A small self-supervised image encoder, trained from scratch: trained on small charts drawn from random numbers.
Rows from block 4, named by matrix and row number. Rows with one number belong to one neuron. Each number is 128 + 24 x the weight over its row's rms, rounded and kept within 0 to 255. All counts start at 0. After the name is the row's rms in percent of the matrix's.
# fc1: MLP up (model.blocks.4.mlp.fc1.weight, 768x192), inputs 0-63
# fc2: MLP down (model.blocks.4.mlp.fc2.weight, 192x768, transposed), outputs 0-63
fc1.362 089 [102 142 102 113 123  80 123 139 146 185 143 123 129 156 131 102 139 105 129 133 140 195 107 159 131 128 142 142 132  98 170 161 119 161 112 137 131 127 127 135 117 154 133 114 111 102 110  87 128 130 100 141 123 123 122 124 143 130  58 153 135 102  93 116]
fc2.362 093 [104  84 108  86 171 128 101 104 148 147 130 106 131 143 128 111 123 112 112 158 130 152 105 113 132 153 161 149 116 155 178 117 109 148 137 145 124 114 172 150  84  89 136  90 160 147 139 162  97 132 128 104 113 161 134  94 107 103 115 102  87 178 150 134]
fc1.363 114 [ 90 119 133 136 117 120 119 120 129 112 146 139 151  98 126 110 107 131 139 129  97 133 131 126  97 156 125 139 123 144 165 130 157 156 117 139 105 104  97 130 112 143 144 141 112  98 135  92 130 150 131 128  50 137 116 154 151 161 148 125 116 127 101 123]
fc2.363 099 [120 134 143 137 112 123 127  86 141 137 136 126 156 109 126 107 118 125 168 138 150 136 109 115 100 105 162  91 100 177 120 123 141 156  92  62 150 158 104 115 115  90 134 120  72 132 114 143 116 116 155  95 121 142 117 136 118 144 141 124 120 142 143 130]
fc1.364 098 [143 144 112 116 140 125 112 111 162 134 130 156 139 107 103 117  93 142 159 116  88 126 165 109  54 153  94 157 109 133 106 153 145 115 136 127 111 105 150 134  95 136 133  97 157 159 124 104 135 104 144 163 108 116 122 110 131 171 127 134 144 101  81 121]
fc2.364 096 [118 117 106 131 137 166  95 129 124 135 145 149 140 157 157 154 128 153 134 161 117 104 160 131  96 138 138 152 138 128  90 143 114 117  86  44 172  91 141 131 153 123 122 153 115 117 110 116 129 186 142 158 145 116  94 173 127  76 164 156 143 107 123 128]
fc1.365 112 [125 146 143 110 103 115 126 103 125 151  99 166  71 185 157 108 112  82 106 150 127 121 108 133 105 108 126 126 179 124 101 156 115 130 140 167 131 124 140  97 136 127 121 134 131 109 108 172 158 114  95  95 132 142 132  95 123  95 111 107 149 143 126 107]
fc2.365 104 [114 145 136 132 148 106 116 162 133 103 133 141 132 103 125 124 127 120 153 110 191 156 105 116 112 106 175  86 115 116 176 146 133  95  95 142 135 133 107 102 125 116 139 140 133 108 120 110 193 116 156 124 112 135 117 141 124 145 127 139 122 112 168 143]
fc1.366 066 [ 85 146 122 124 111 116 101 140 109  80 147 137  93 131 164 114 121 131 186 144 101  94  84 157 165 127 117 104 141 141 101 124 145 147 114 147 111 132  99 136 155 126 176 152 136 120  78 152 120  83 149 111 120 128 126 130 128 131 120  97 144 115  99 167]
fc2.366 068 [169  99 158  80 136 116 183 145 180 144 156 123 145 113 134 105 150 125 113  86 156 152 114  98 103 121 129 130 107 126 147 114 110  93 151 155 106 151 121 113 165 170 105 106 143  96 157  88 171  96 159  82 148 133  99 148 114 139 111 155 110 144 125 135]
fc1.367 067 [ 81 103 131 165 140 112 123 136 120 139 155 134 165 160  97 122 162 125 118 177  97 162 115 157 107 118 115 137 150 126 161 123  88  90 124 135 121  74 131 103 123 122 112 133 138  97 153 136 166 106 136 137 136 118 122  92 138 115 141 128 116 127 118 154]
fc2.367 072 [116 148 139 107 156 150  95 130 102 153 169 109 132 141 126 129 157 120  82 122 159 125  94  96 122 126 123  94 108 165 152 167 136 116 142 104 119 146 132 108 109 142 142 122 147 138 111  97 140 153 121 125 120 126 106 107  91 109  95 130  95 133 128 165]
fc1.368 109 [141 161 160 141 107 138 130 150  97 112 112 145 116 115 105 131 123 105  91 150 166 122  99 147 131  96 123 165  87 112 118 143 144 110 116 148 107 114  95 122 133 163  83 134  91 135 122 122 117 152 151 160 116 151 138 114  83 124 127 150 126 139 168 117]
fc2.368 116 [124 150 100 131  95 141  90 131 111  99 125 119 141  92 120 141 175 130 119 119 114 161 159 137 127  85 122 134 127  96 127  68 135 122 120 173  89 131 126 115 176  63 127 125 118 159 155 116 149 184 119 178 139 120 154 139 147 126 108 147 125 117 126 140]
fc1.369 088 [120 120 127 138 112 114  85 125 124 168 140 115 113 101 100 119  99  95 144 136 149 139 140 107 120 157 109 132 140 134 132 112 126 128 166 118 104  92 141 143 200 153 136 169  98 152 150 154 137 127 157 135  93  91 112 121 130 192 127 126 135 131 117 177]
fc2.369 087 [125 125 116 151 136  98 124  95 119 138 108 116 115 147  84 121 174 108 122  90 109 109 108  97 118 144 153  95 134 126 117 149 167 121 142 129 177 132 146 128  80 148 113 130 133 153  74 126 107 127  86 118 140 147 105 130 127 171 151 111 108 140 126 126]
fc1.370 090 [162 123 143 121  56 130 137 137 117 136 161 123 133 147 120 137 183  93  91 104 116 117  86 120 144 113 152 139 111 144 132 127 138 136 138 129  98 134 124 112 151 130 106  94 102 114 102 115 124 144 140 148 149 134 138 135  83 153 163 132  81 143 125 165]
fc2.370 087 [124 103 115 108 121 128  94 129 111 166 109 130 108 110 125 106 105 115 149 138 137 149 127 119 143 132 136 157 155  99 125 122 110  90 100  83 128 164 120 136 151 102 131 148 140 136 118 135 123 115 111 112 109 104 129 128 142 130  67  76 131 110 118 157]
fc1.371 077 [177 120 139 182 148  70 116 123 107 178 143 101 111 133 125 136 109 117 137 141 172 121 150 141 137 136 132 112 136 119 116 111 107 123 112 166 113 134 113  85 123  73 126 143 136 129 118 131  97 105 137 185 106 155 119  87 128  93 135 102 118 104 142 185]
fc2.371 086 [142  89 140  91 118 137  97  98 132 116 129 124 146 112 165 143  92 145 107  95 111 140 134  81 123 164 111 131 172 134 101 136 103 109  93 112 123  97 161 117 117 115 104  90 136  96 171  99 145 137 127 111 129 114 112 140 123  85 140 141  69 105 101 111]
fc1.372 091 [122 124 135 102 172 169 116 116 132 138 102 144 102 134 141 127 144 109 129 163 151  87 170 175 148 122  94 125 129 112 108 120 144 174 129 102 160 121 144  77 110 103 136 145 133 122  98 169  71 121  96 111 136 115 150 142 120 121 122 113 122 176 125  94]
fc2.372 096 [ 94 123 119 115 149 125 130  75  91 123 148 154 140 108  67 139 126 151 173 161 116 168  91 125 106 121 101 124  90 144 171 152 131 134  94  86 102 129 128 158 146  78 163 166 121 116 122 140 116 141 152 113 104 116 159 102 120 101  94 118 173  92 114 155]
fc1.373 099 [136 126  97  94 107 156 150 135 129 136 120 118 124 112 117 178 115 103 147 148 154 117 146 151 148 105 152 134 133 118 127 106 132 162 146 155 130 125 142 137  93 133 149  97 125  98 135 102 156 173 147 165 155 138 133  98 162 129 125 136  62 136 117  95]
fc2.373 093 [154 122 118 123 136 116 138 136 115 100 108  97  87 122 153 161 125 167 146  91 158 112 143 143 132 114 142 132 114 138 103 159 102 148 132 139 142 104 164 172 114 165 106 137 154 145 145 105 127 104 151 122 118 110 146 120 114  87  97 132 181  95 114 128]
fc1.374 087 [ 61 150 104 130 108 111 139 130 129 112 133 108 124 167 144 137 156 113 145 175 165 133 176 120 135 112 129 117 116 135 111 133 130  99 126 187 152  93 154 153 160 148 144  97 127 145 110 124 106 154 117 101 109 159 122 117 140 131 140 140 144  81 157 109]
fc2.374 088 [141 106 170 118 168 135 152 120 144 131 169 106  96 131 141 112 148 119 139 142 187 151 131 107 146 127 163 132 143 179 132 139  99 112 138 143 134 134  96 134 139 159 133 109  88  76  94 126 140 117 116  99 147 104  86 117  98 114 147 158 134 129  96  96]
fc1.375 115 [104 138  98  47 141 167 138 153 127 109 128 135 141 150 122  92 120 138 179 137 100 149 138 131 101 154 127 126 135 121 144  92 116 125 101 122 145 136 121  88 115 133 119 165 139 125 156 162 156 121 125 138 144 152 165 121 123 118 168 121 103 176 133 106]
fc2.375 112 [155 119 119  93 163 124 187  97  84 130 126 121 145  99 125 133 101 106 117 111 163  98 160 180 114 145 135 123  71 171 205 116  95 166 153 125 147 150 131 121 119 166 134 112 129 152 141 156 143 122 135 107 110 210 145 107 177 130 112 144 130 128 184 158]
fc1.376 134 [148 155 115 143 129 140 141 126 133 122  98  87 137 143 157 150 106 172 133 124 138 106 107 182 137 120  91 108 109 162 120 111  97 140 160 133 149 132 142 112 104 116  96 117 156 157 114 126  93 157 126 141  85  97  89 111 154 117 134 115 135 146 112 152]
fc2.376 113 [117 158 156 136 146 121 150  94 134  79 153 109 141 133 137 167  91 122 136 161 120 120  74 147 154 130 135  92 102 128 135 106 118 112  73  87 126 111 135 128 132 114 119  91 126 123  84 172  93 115 125 180 110 101 141 141 156 115 162 133 124  98 143 167]
fc1.377 063 [103 155  81 135 106 162 122 103 121 152  81 107 140 121 109 153 111 160  94 147 177 125  72 143 132 100 186  89 163 169 117 125 151 111 149 157 140  78 146 107 105 119 155 107  92 141 112 113 125 120 123 138  85 112 158 149 119 172 169 138 117  88 128 117]
fc2.377 070 [121 122 118 166 143 140 144 105  96 117 135 102 153 165 149  91 105 145 153 103 184  89  88 110 159  77  80 116 108 150 151  82 123 159 125 165 154 112 143 124  94 158 170 109 127 158 147 144  88 107  93 123 135 147 126 137 133 110 114 106  93 132 135 124]
fc1.378 077 [108 121 122 115  84 142 131 146  85 113 125 130 114 155  99 114 136 108 139  97 147 138 169 110 148 143 113 124 150  94 128 132 150  84 154 125 134 128 177 119 121 113 132  94 158 112  87 117 122 122  92 106 159 150 120 125 123 142 129 131 158 151 135 125]
fc2.378 089 [128 190 128 100 116 163 176 154 164 124 127 133 159  83 144 112 132 113 137 107 161 137 177 182 141 186  93 131  94 104 165 142 157 100 117  96 145 127 112 178 141 116 133 128 141 152 121 104  42 106 158 108 104 127 137 108 136  90 115 134 108 153 120 162]
fc1.379 073 [143 167 123  94 124 139 145 123 153  94 174 112 134 151  82 117 195 125 155 120 114 155 125 135 115 107 110 127 116 120 115 106 120 141 104 103 158 143 145 120 110 117 178  83 155 130 100 107 125 143 155 111  99 199 116 121 136 118 151 149 106 126 123 110]
fc2.379 080 [149 135 107 135 155 134 136 133 152 157 116 136 104  75 145 142 149  84 145 104 125 117 128 121 108 140 104 176 126 116  87 174 150 153 145 115 140 159 143 104 169  95 141  96 154  85 146 141 110 121 142 120 114 102 104 122 154 120 155 115 170 149 114  77]
fc1.380 068 [134 129 147 133 133 126 128 101 139 140 158 116 137 147 134 144  99 114 106 111 138 119  88 192 127 123 143 132 128 114  96 147 132 194 153 116 191 101 137 118 186 122 105 109 125 147 156 129 139 113  83 126 118 138 152 112 143 133 125 108 104 128 132 139]
fc2.380 078 [163 147 111  87 157 140 101  91 132 121 108 135 101 119 139 163 146 132  96 113 164 159 135 134 130 117  93 114 130 129 158 131 142 135 177 123 187 155 143 130 138 164 162 157 123 135  73 122 117 159 154 132 106 104 161 102 105 126 125 113  75 129 145 177]
fc1.381 117 [149 144 142  89 102 167 161 125 108 133 145 122 157 107 138 149 132 133 135  81 138 159 100  95 100  79 120 154 116 126 155 153  69 169 123 152 154 144 115  99 153 141 161 107 119 141 135 106 130 167 136 120 153 105 126 151 157 105 127 102 110 174 118 124]
fc2.381 117 [151  78 153 110 140 129 155 154 127 101 106 153 122 174 174 187 116 105 139  91 148  79  87 143 106 114  96 115 123 144 180 138  85 149 129 142 100  90 127  83 125  97 140  98 154 160 114 151 155 142 109 134 141  96 163 112 162 141 117 141 115  97 169 168]
fc1.382 110 [127 126  84 145  89 121 143 154  89 155 166 111 156 107 142 161 141 136 108 147 125 130 146 147 148 137 144 137 112 108 148 152 136 118 107 115 114 123 144 120  85 127 139 127 104 118 129 131 143 174 163 108 144 132 122 183 138 102 206  76 116 146 158 123]
fc2.382 118 [117 126 122 121 162 100 126 143 161  82 130  93 133 111 127 157 157 143 134 124 119 121 154 125 171 125 141 117 117 139 101 130 141 119 163  92 164 139 130 104 142 161 139 132  93 164 121 139 113 121 152 114 105  71  79 142  97  94 115 134 145 125 118  97]
fc1.383 087 [136 143 156 129 139 109 129 132 152 105 115  77 162  86 115 104 134 167 117 125 135  84 153 108 121 115 148 159 149 130 108 124 153 118 173 102  77 118 144 156 123 115  87  77 157 121 119  71 107 120 132 180  91 131  97 157 150 138 107 127 132 112 162 121]
fc2.383 098 [101 142 105 137 111 138 136 124 115 104 123 137  93 133 121 126 156 112 114 155  93 121 124 103 133  94 166 109 148 118  96 110 162 153 119  91 155 105 112 165 105 127 157 112 110 129 148 138 114 111 157 156 181 105 121 129 164 105 147 106 156 130 141 143]
fc1.384 062 [159 117 124 174 104 119 160 140 145 102 129 156 137 139 145  87 131 131  98 106 164  99 119 111 108 132 119 156  70 161 145 126 157 139 175 110  76 118 108  98 141 137  96 138 138 127 102 137  91  96 128 145  88 131 119 159 106 118 162 105 155 131 142 137]
fc2.384 069 [104 112  89 158 120 102 162 115 113 108 110 190 109 103 155 136 102 133 163 131 146 110 118  95 119 119 161  99 175  97  84  86 126  93 113 108 144 161 163 161 184  84 164 151  91  99  93 158 140 131 155 136 116 143 153 133 126 124 132 142 108 100 120 117]
fc1.385 094 [147 104 151 124 142 136 160  96 158  95 105 116 120 144 154 119 130 123 125 105 120 178 110  96 119 137 126 149 103 148 125 128 131 138 103 119 165 129 164 133 146 113 134 129 105 119 137 133 140 181 147 121 152 103  69  71 126 105 116 155 157 139 158 155]
fc2.385 093 [ 96 156 130 101  95 122 115 135 148 131 119 156 163 148 134 143 149 133 130 122 176 112  88 165 140 145  89 139 102 117 160 128 139 125 121  76 171 122 168 145 150 145 119 118 123 108 130 174 136 146 124 144 105  96 129 142 157 133  99  93 137 138  95 116]
fc1.386 079 [134 132 101 147 129 122 158 126 148 103 131 130 118 117 143 141 175 138 147 100  88 132 173 111 124 106 128 137 120 138 149 116 131 127  95 101 122 116 104 167 152 165 108 126 111 110 139 106 156 135 146 139 122 122 154 145 147 171 118 152 118  79 167  99]
fc2.386 088 [106 119 124 130 140 103 116 161 120 142 141 115 144 139 134 152 191  82 117 101 156 144 165 148 132 119 111 171 149 105  93 157 147 112 147 153  86 169 147 125 139  81 152 102 130 130 126 134 143 139 110 116 172 127 143 150 185 148 181 115 132 121 115 101]